From a checkpoint of a small image captioner.
Model: 5.46M parameters, encoder arch mobilenet_v2, encoder norm batchnorm, encoder depths [4, 7, 7], encoder widths [40, 64, 120], decoder width 192, decoder layers 7, decoder norm layernorm.
Rows from block 9 of the image encoder, named by matrix and row number. Rows with one number belong to one channel. Each number is 500 + 50 x the weight over its row's rms, rounded and kept within 0 to 999. All counts start at 0. Numbers have three digits each. After the name is the row's rms in percent of the matrix's.
# convs0: expand pointwise conv (encoder.blocks.9.convs.0.weight, 256x64x1x1), inputs 32-63
# convs2: project pointwise conv (encoder.blocks.9.convs.2.weight, 64x256x1x1, transposed), outputs 32-63
convs0.166 070:578491526584465478501459460570530400436497474442468506431463484543504465524486524484543464464550
convs2.166 063:486405463449517447534442600401487557566555490506483565578445602484521511500463515534472481570497
convs0.167 118:518534517512472419522416532522475512491453502430593570536429497471504546551463599481495487510469
convs2.167 116:533525430528471423521474488514524475394537533503522550482422490545535464527479529421540615591431
convs0.168 107:573557585471584493564486510413409552500516458484454582539513455463419453482469484496524534591434
convs2.168 107:440467444390531526477528494691465459494447486457455468564510488515571484502553565489536473450472
convs0.169 074:427445480560427561498526514483478331493501539471580609504415554523539485584531472537525435565562
convs2.169 079:522527558463537407573495499439535499501563398489610443539532507479530573433412513514499423520445
convs0.170 065:594517503401463539482481528524597456547471528428577392583494530452477552451482497508558438551544
convs2.170 065:477541481421497492600478426549545432533573429531454508504471406519503483490402435508498417586462
convs0.171 084:423420627676469543489580514475452480537469522495530500437511463546405488551445520491437541536472
convs2.171 089:468473501514454519506506543579521523577483419500439458578569472465527538444456457420413611448376
convs0.172 106:510539601398527470469443415514447486471558526484522528523497527477489470464516507556425541590489
convs2.172 110:494493555533517502569419542443451470520506501569544546499488529446497510473605505575540475452547
convs0.173 095:558459409550547483510373538478527462556514399563461444509489583501437553509483467570526559529571
convs2.173 086:609514446504487455503436519421452571478503477497471506542517555578559536400444512544564558548446
convs0.174 085:499464546484475491559532511467484372504446491562530543549487519497424493507545420502431425577571
convs2.174 099:427552456464541552552496523541516491447535446461533448567487485395499489502461473538409552502469
convs0.175 080:471415514488466455483531457509563487443443535419493364456565531523606471509590459414540522427538
convs2.175 085:429552511536478456457612467535506436439426455489493453427540550517504511545574538447571451494579
convs0.176 113:560509438399476393482586525443535534523479526523434508507463443439521452542481491495536542534489
convs2.176 099:527537497587525502504362440477396572445463576505501507501588551515539521519515512489523519472603
convs0.177 097:530419420496539443437514507568493445552559545467506438488435437418538440467521491427541420486534
convs2.177 079:487573495457496421512459513516529508514571460403478496482465518455534447467416561518528618526422
convs0.178 094:586515629500554577484523528527522448470531536547539426482405459499507478469476399549544542407577
convs2.178 103:530470523475474512432521573493593472440488488435519459430423502502465451466497447508456526569461
convs0.179 116:405447562591450523445535538556444456424516589541553525521522495469482454495507482509408483442384
convs2.179 105:478416446469532548624465479511431509526549483462510640556505483486513528518569537513561483533632
convs0.180 089:505399546508519527425381552502536538559561483609535525491537540468497468512517480598386561465561
convs2.180 082:416495457474500455507406486554543425513523550504490582450525424488448542380494456535585442458475
convs0.181 095:593534532437576488601466471487556570535529484514561442546500510411405506476549532544469508447633
convs2.181 083:501466472446512402546469504599537459525474568531432476479562505604422491517529405440508454487455
convs0.182 105:481560514430531454480491530529486456533506523526575461576491451409485423492530405379426499500545
convs2.182 098:387464592567511507505588453502433507528523486478514451424458514466519471506528543477465492631511
convs0.183 097:461477600502547503459466550505467526558511507569497541470506589459553395496518497486435575491384
convs2.183 128:498577535572559489476452490539572525529556527495482545490486480506412474529576461589545482537531
convs0.184 078:443452609534479548580422527527541437404450486436526519545521592429424554505458555444476503472512
convs2.184 091:458564442564472478571559517506624562495538487445548448534546412485501516530535500466497459525491
convs0.185 107:524497515466518522516477543595461489509445545555526458528396469516543428583543448437514522486485
convs2.185 111:554489475503472472537581578486511469477533492507406587474448489423469542556484509391475484440473
convs0.186 108:475487566560592545412457533556483451541434515497470587410459533438528565491484485527480565419558
convs2.186 104:468479459464516475544382487553431517548494492442410435480474488401598478569489590504555591469522
convs0.187 097:474535537572568488441487458485507424507528574465495490492534442422583477434515543485458493483543
convs2.187 097:442531494586549476478427497493506390529516595446447520498455500462562494463529496538537524442541
convs0.188 124:517577482459513523478545433493540495491530540559539383529499401502575509460457419534462486578497
convs2.188 101:528508570518478482512452451495559474440438526571454502503540522425432560425605460461594457457485
convs0.189 106:465453414485522530504476410527452408562493496503386513490529522539408520503579460422458430516520
convs2.189 109:508492521499494441439478578468518541457518555439553474486455432455547422455440546511557576477437
convs0.190 069:504393523501439490494520459512538571486506555524505548498539501594558603585488559539533472548447
convs2.190 085:430539548489391508509475523550561548473500505566542505456465462491507597464559590498498537418471
convs0.191 112:503602444479490464424411493495458531580363414568519514483484511462494549501483487503429499526554
convs2.191 110:487549494561459467477434492521573432551481515410570506503443522424543429547503413561537524534563
convs0.192 127:517375437428550439421537526527549500492508452448489433508544485527521473422490486445478538433512
convs2.192 124:449477484476469369520572590455502464437387435507477489534464534510465411470458423522508395548523
convs0.193 110:504602480587530431499445578436499443565547444572514487521467599490524486456481486542440577547471
convs2.193 086:494568582505421458359532498582552438462453522483551606424471539509536431478477536453541567427486
convs0.194 113:468501395510476492493399479548509471533472524514542512483447527411476544564588596448459374525508
convs2.194 089:536501399524453463493434458552553477487517473455486515506375419496571483489471549463519524496528
convs0.195 109:541611440549488586424475471546518550497408441438518491533453535497463540520460525528413475501541
convs2.195 098:537460538534424504490487516447541460534467472419486545565581538423563456497550511512560484559519
convs0.196 102:416476432471447465594453504497505395534421545371487538531481530486440541495562449551452499474498
convs2.196 095:541455588486526391550535537527412432471423548582536568545548514529515424435479522570509516469544
convs0.197 088:551539432491488526479564461599520457567413448442526432487515574455471547495491398435470450461558
convs2.197 101:525583479533487480515532469568448458465422486470616416554548475442445502450445476532447487531421
convs0.198 095:541423469534472480551507479601504501567519455498522441391431653532517510415473494604457451493492
convs2.198 098:460599528484504580515635472487516471555374412479494473467520510481567525602563511510518448480465
convs0.199 076:451475494492531566526613505535514490518442478442514495552559488503582526530554469454494423416497
convs2.199 074:454518556586585578439614500516559497369515531493569424503593458495458509515574498502553495505516
convs0.200 102:403471526530503566508502428467492471426485421560545499487594557502537511516552462456488428601499
convs2.200 113:555522472513540477511428483439459476499536498529438569421554441547520486534504552529491456479481
convs0.201 087:541474503481507569552426482462483463491556509496553505544454461501606497420460584495496511475477
convs2.201 117:477466481481473518485537434472563515471486522523431531447554544500386455552499403487546492614587
convs0.202 104:569471500505511592480509584404395486457572462517467514529449509428516467451591507525483478540432
convs2.202 102:460498511467496432518489418511612492550450589495513510483547555509488524541446505442539496467535
convs0.203 084:487589547447401452456504575472531467469538571409475480483543494459477629470493398516471535516505
convs2.203 084:496500542414474452402456489482497481468433543554622463581496467440531496507501511500470430478594
convs0.204 088:472517554479539451415534522518552529482538643546508555437489517446533442510491524384586513536428
convs2.204 072:489514571482495424489535440562479502388453545508549512491529436475474452548544531449528565496495
convs0.205 130:615514417519503525460560538532524534505516455471516396446531503478534515404498452518413508477585
convs2.205 136:574477414481505478557554700461504559505474426436515520515515506450514469501448480487448451600463
convs0.206 109:352455527484545587518499546556427478518407453497481538478509468542592475548538508542480591483613
convs2.206 111:524478412503484468601450421519548535573450508510540483567499533571524491512373435530481443554473
convs0.207 118:561492477480497557511497443534472471600579513472580452439469402534545418539510423554492469494533
convs2.207 098:542501481470504492624456434572486512608509473519578478486474502552532552546495432459568425508474
convs0.208 109:505495520522535597463434464578484476426427588540577513429515513497456534540502485421508449469471
convs2.208 117:513476574536550451404470488522461474537523550550450569508404500486503502469541629506430518585458
convs0.209 101:458524505466463458398489492505530457545488615515469508454538462471462497576492450543511550449492
convs2.209 096:480591466444394483499422518626490423528508455472356514522514459514522504540426495562517476526512
convs0.210 072:462434439521432470539577421546514530606515495426485505500492484479483503585416403469440480442537
convs2.210 074:433564588432524517516497441585443604476463511460548542557521466471470595551502511503432572467442
convs0.211 097:555448472492494462464449459530419509536494431464406517566534510505488577520547505535524532582576
convs2.211 087:548448455486531459555493564493391543515481388511443486517512472610652491563430562509452433453504
convs0.212 106:493412539533487491515463394468549554411524490567570478475478437415424481462580504500471473482516
convs2.212 089:448432600512554527512448580551527548454453535620445534418471525445428604469462509513543492481414
convs0.213 079:508576589587456467471545464614495536383485529484494559443425481448550511480497521538524441477486
convs2.213 093:477454478504485463518456491447544528578563487441573516560484601570496498476513497485514540577502
convs0.214 090:499465440572474409599527563522496616455483484555568504442498524552510519493488544485537449501457
convs2.214 099:521543495466479464524591487538578614421545504440545404478434459471492556452483542513458455505397
convs0.215 088:409407541591566470442579425522528448508461525450473490482453569482539572574548511536564602528488
convs2.215 075:570489475479421499618384523463474619565507439471524605556501559534499530492471442506477445543561
convs0.216 119:530529531449526478442494567441572573507527436528527494394550537450480482516550540511516483552465
convs2.216 105:422556524503428578429519508528544466499556625505488507418477575512457462528566562501495569484516
convs0.217 080:509535621522456474510489458534468592460430607407540492465499478524465466500464466476500504501498
convs2.217 077:475510471580523442455491467484596432523580492465507506522459595520480463366477572515559582544439
convs0.218 099:464452479452462494526410440483512485514509442401477479463511449446486524540633564457405540485477
convs2.218 101:551444540531441504498593505552455476556504555547442443585520602602506531467456508560613475539586
convs0.219 109:585484521468501574405553486457498537478500508515504486598430537470474408586502508604409513552463
convs2.219 098:507416516527483369512478533495479539501538592487514484488432447546513512540438575585376602512537
convs0.220 090:563493462506442512426523534506560484504489483484402507486576546477482470522468434394444513504543
convs2.220 090:474663575511526475509506443461413536531499428501574484555533486544491489542486430464483483511531
convs0.221 088:470477466537447509532474568475462432550457526593476527482440593589395485532474495502585523516619
convs2.221 082:488448451529531426461416459485499591529493470378464498520512512493581521477522544506430487559457
convs0.222 106:546446465493446474527495473490535495468524452460561489408457543456534544525447521522568500497579
convs2.222 101:417459484577510448512538490486422582458396445476563542457456534556626488431416499553470425540504
convs0.223 092:503464575483542492413550499522563380443526478586487504552408521561488477480547534457515450470483
convs2.223 095:427466556442521518447540502510490539470500570478493507556539477447525590511519517503478406472548
convs0.224 078:467446569491487519619465462524488562495572458507452478538528543558538532555494578413533563538542
convs2.224 081:410573506488489574504544530546513541544399400505589476475559458494523571518507492582491489527549
convs0.225 080:498438492544529419545477521518465485479521600477541555584528471544441583558509501476525408480509
convs2.225 095:509591479478543585495493489468403568419480484554555470563572466521453606472544523471489522445550
convs0.226 096:507626449505482488463493534501456548477457528523500483362442558478532529408538461477478537490540
convs2.226 100:459517613479520517411503464468492483448483496580475473543457496433467519434612512524506473540568
convs0.227 110:507544515447470525544380524454535433413565449427591522447512518472458651505469507472418468459457
convs2.227 091:462510486418485455567559508474418563494525511525515561557617439542527509565474524563525482586565
convs0.228 117:542367603494519520401514587501477477468466430525536482610544545448459546477495419532526529440583
convs2.228 101:524477418584510423564398431414487415545526501430416565439393521556488455538434550537473528509412
convs0.229 094:554396570482577467538496398586502475520530518479579495483567588471443422556493527471489587522460
convs2.229 083:497549504588497421511407544507599446549466566448482408566480591468485503526509472498512443558494
convs0.230 095:516484473532384445469528529526544609418479543440503575426545470487515480466468548535525495443443
convs2.230 099:525542428514543523468541500530523621415474495495593491546482421561454521507506477518483512448443
convs0.231 118:541427433531476417429484478540500531492525479498546467464527461509543454423484485517578507461503
convs2.231 102:371515460551427489472487444540483496506523471502544522518523549563557494416520543565595428519596
convs0.232 102:466545508566564481475448497484442519546412467501548459519475428504607527489556464571545530411549
convs2.232 100:475560491503459459462483476466538517494450424455479471410420495510590527627543448542540558514550
convs0.233 087:453496524521524477440544465455463493443428517503520387554464467541449491475490436462599516554499
convs2.233 090:460539545515481483441570493518614473527469462439501478577565519459415610446593491483501454481519
convs0.234 102:531500528457450492553492505449513535565513508475443514470516547499460513507534390456554510448434
convs2.234 096:541470405485481436545516539498513451530548484536597578497515496610583482556476496572551549596525
convs0.235 076:563540496514514503581485514498459441413568451568563524562545522566474458470561627543494527461523
convs2.235 101:460431553568477537455496427569580580534426514486415497473503489384530509560529459458523431528526
convs0.236 071:515436553572460495546543510527542573509487587387572525450491393547546486576539462468493500514521
convs2.236 064:568473469512519525489407505444465393514571439543466522568526610515507451489432522606464561473441
convs0.237 090:494431487480454563492503537432401457520465502454453492438541490510438526542484534510564495527450
convs2.237 098:499509371468488513483500564488498562437527423444459467488544467492548558448497595540478599442419
convs0.238 126:596520522527527507448572519432502511538464475547546498582427553491541492505481409589603531465610
convs2.238 108:523510556413455533398544524430493519532533477438563542549541424486515516403570508605526452409499
convs0.239 070:448547547474508450518505410509545486500444548492501419513450414566549452511506472471617445498585
convs2.239 061:485459499480552457490606455559514492536512523551478546498324448470504482550461435466501514524466
convs0.240 076:551486452527574510611480521439445398390497524515514521509563481499592538484448554512480472524521
convs2.240 075:531514427555532475518398481449458430529524506460453564459526462569533535481456527520608424501438
convs0.241 095:450395622472480628473500498482479523481494481446576490526503591479517546499472417529486390470569
convs2.241 087:489492482520547579423458461400414486448469593498506632510477529488485523592463528525536505498557
convs0.242 090:477485603509546570424535474465538409536545540582471454586433532524434530460560509480547448478532
convs2.242 079:556494404535419446555401543498459571529523533393525570513504540525555454565456471513568563555483
convs0.243 110:565528514479470476460558522430518482613459479460457403506513506447551444475437557587481496418476
convs2.243 108:490469568559428559511481596404501557555381545529496560436547522542455550553452430435446590464519
convs0.244 100:459442541504582528415488514498526486365426579604515501497546488512492557474590509518544476481540
convs2.244 095:528444522565537537437519513478471516412496502613388485469462566562552539563533470411382484554553
convs0.245 117:486443521447477549572501579528551605472464549505469551475508496651489480560450475455433466417486
convs2.245 107:484474497536416471572502520540530533538468562431528483519517453539476591483448580556491528537476
convs0.246 096:475460447542556501524559564486543523476559515492408399519582492518558494529487484427575540473565
convs2.246 082:493514535521549601539540468501499553455586431549513438524486474456517548455466529465514538562556